Rows from block 1 of the decoder, named by matrix and row number. Rows with one number belong to one channel. Each number is 128 + 32 x the weight over its row's rms, rounded and kept within 0 to 255. All counts start at 0. Numbers have three digits each. After the name is the row's rms in percent of the matrix's.
# convs0: first 3x3 conv (decoder.mid.1.convs.0.weight, 256x256x3x3), inputs 208-223, a 3x3 kernel for each
# convs1: second 3x3 conv (decoder.mid.1.convs.1.weight, 256x256x3x3, transposed), outputs 208-223, a 3x3 kernel for each
convs0.73 098:140145191145188052142129108117127139114150163115191139095093159120157205080162081150127204134219072180121130109173105118125119135128136119101117180112185124154136152113122075127122183119096101132166139115112128129143091108124115157136117120128134115098138130151149114143096143110076112166147173122106077140062087187197193157078115094098116120096104119104202148064118119183137131130078128146122155119127138148149131117154112177104118
convs1.73 085:086055159145085067022153167114160186071141118186195156112107109090042084117159132143178090104071082116157127106105104164133140159181139159134230089132147148145145139144101151169123134107144163095165136187158104186144199078069133111118148156125088185143140137083125115190150141053077149152122083115133112137176119101147102153153102153095165123187054103104155158163096106110126125213142078120161164129186166118158181116179079105125134
convs0.74 106:150145147080092087137151115126149157135167110167126104146107139122139108146123089120163159140182154143130145119124141146088054136130085087080083251222072056053106095091126133144130126139144095138153170152115103091130067105141195105092110143123123096198128140113149059056130139089132091104143108089105119091157140146129132102157099143191125139119175101134116110153159145116170195144112113169178189155142098126123146159123137093123105
convs1.74 110:153119125150095151126113160203162067160157100158148152148101097114053134046141090199144114129138169131133197161123067153193118146143134123095072111089029133164161096146064141123081148099129087118094100119127153136082117119079075112064041093127114121087142123159082105110109114099118141127116098105085092123118083060144065117165163216156079141131117136164149096125095092172144140108173164169112132086139144120076112147142118132072104
convs0.75 100:144114139141104108115139127140119110119122145104113090136147128132176129147118073139164131146133121058126139070135190160096108133086101129081125189130121081164116113131125091136140112141169146108135111100119149130129107170151159107167117071130146081100121159080051133078127106123108087176156129126188108154092118130094151146140120150093108165095068115072148132133143130149111181112142121130093136107179132133121119089127149133105148
convs1.75 098:091120123139160098099093146085146117134083147129134207184096158096106139174166125098097140129152140159107142079119124121169196115069074131110098143108143116163127121125141107152178162101098148137156152182160097174136137144087152108122156090116121112100167177079133163141103191064124160167146131121137110141084133157111125117142156152065143085105136106169152078156127121122179139126155121102081161160120084061186121118096097086140145
convs0.76 096:131125088149117128098128133116198140147108061138098121141112130126179090152166141190178106126112104138140109176103106138179093150087090139085110171139060117104158115157119142089139135147121156118130133098121138124131147112126129111152112100158095090063165117143099167188117139138185125139177109103148088129143106105125095073102125133128189153110107064108075143143109132105098157107115131131103148125134134155132119115137100128125125
convs1.76 090:137164111134100143109137114108117153126160118111145160128110139127111148159130151101143124128118147116100149149182116156097069121142162083138178098158154161125123186126042117117157136094129111098155138168071122111116131087052102164074110159103107126121113099117164116143196166166100130131098117158108091156112093135142155099189143140099070151106139098141141143113150113075143111094172144090129133118125130091069123142069172115126106
convs0.77 102:123162108113162118068090115120134141108130121097088140091064119122110072096197200108108137189106153068121108173149143099096108105159110163195131090112118116144122135158110122129095106131146085149157104136131155166127161131095141052121106097127156065083162104064090135192112058139137082171133106138146119119147106082223243103152149108140110207083086176137096112080135116095115096135135125101161137120093103141125115120153129132134146
convs1.77 105:103144092137131077141113144122088126110154106132099085082137155147170178123156155163189184033113094074157091072126124139118091159134138104128128118118103108077092104140137130120168126067085117097130102109105080144160086177101134201107121132131137149103133138119097157137167126091161133133140137207104044000168112097089146133107134160091075127140158115101126193187151115147134153075096091125102118086123169127108113127142062107131172
convs0.78 100:081130128133166106131155104129095086112089110136137125102094138200136129169125156152180166098154098099137172144131117115114103086163202111174150089001127153248165105119117129143131125145113113132117146100120159150112185140161107044071198116079132125109121172133095178202116120119130138152174123137107157157134128093131139093114101091110117167140131154138122110105142110130098133164114131152135133125114119119117128107118114123128144
convs1.78 130:100106139128128139119117130088129102135144210105105107142135104142123118130165103121162095142114132101117132126119136147188150146159156109128154113183182127137156102104130114132127143145150152135160149112114134054161109084115144112128144113171127131122156117155204071102172134116179142151053092144122085090108142103130104106148098076111124197155129115123125130098124090159102099136143181117098151107098072108138121160119191091104063
convs0.79 098:136094072119153144090100132133108086164134125117163090151114089077142121175143135148134121138173095098109119136104107166094139103152097143128084125145077098136094110101120117144123134118119146155200131172134111085128154054143119097126114095082095171104162067181145063079126148099152056095074052077112150178095131081096080066120112174135128094174086102120094115127160121099119098123136108141108104124061099178122159137203108123088100
convs1.79 096:174138173146178174124117131104076138098124097116088144153150130164139124141151050123175208122119117142142115124077075120177132136130133169128101191132083184174165099088125198183192135172166103118097113098098116076130112090100183140098154119138122194094091132143081130107162162138101140073067140137120096072130118141118138146103113125095132095150157138114140162130165146153088120136109155094135124098102138169128162116140078101094122
convs0.80 102:117087113094146151110150126133115099133138080179141109135191154082085123083145126131147147117059061122131156126055113095158079126114135156096095080111098126148100117118086136112155145151140144125146135145126109087142099166122160185111108155145093140140152118114157155120105152139163119113110159127149083146123120150142145121155073106130097098164096134080136101103096150124152112115098108084055162102068091133124120163086169117144103
convs1.80 108:132107078131070121091121102121111140131069129114099156109172116130164165119153098140140138124122145113077104122105131087154127203175144140126126101107132143106053080164124122088136183102144124142193139121123170126143141180157154133089083136147082089149203146116061086133094110122099164178182174105132082049110092118173120168200121050144169145186153122166091156170154103107112106084123136108124137115137134087064080115122108132140090
convs0.81 101:122083138166199129181122097117142133161128108122115119130104091116138120103129081129112134115118164111128163121112175094104153087144112142107179077097130033123144115174143140110103156150165115134069149159148134130124108074146092156115120144129154096122193086151178094169091189130133142110155158118148138143100125099132141119143149192157129118103158102088175117134141124168108113103167097144158150160174146101154160146114150143145169
convs1.81 096:081176197151104154115138172091174150112124121121187128167143080140145127146126138056147148130147226111103136143115135095087104092129128154149132115142150139155155099075138090084156121142106091135215097125106182124150104117109129108124119133167079165147164135119141115131197107152133064158158176114089116154068099176152133113129169142116104176111161091107090052089122129089158147117120078098160114174165096160084165157070132086166131
convs0.82 101:103148123126121127134093134114122128159091126145113116161122132089108168100132103126106143083154097147133093063122079096113097071113120160099068077063103063121071124134158125113155128095135153124112157119129148153111162155088138165095141146128113177146147130181156158128126187125120148118205083099005196092056199090106133126147153138095108112124111123123088170088173176081092152154150117211147102117165082143106120135138074110120107
convs1.82 103:121161127151120119177129119174113090177110099141112131137138096205140111114196134097128167124161132074092111095059183175197135155133112134155195139109170121098151059154141045194115100147079145132137136120112168127181156163125163174114143111081157095080152100090112125151130127110152180169101106141140103164137176143098150163128134139151107106090129141118085112151151122126172155185136147175168095112139136106157206110100176149147148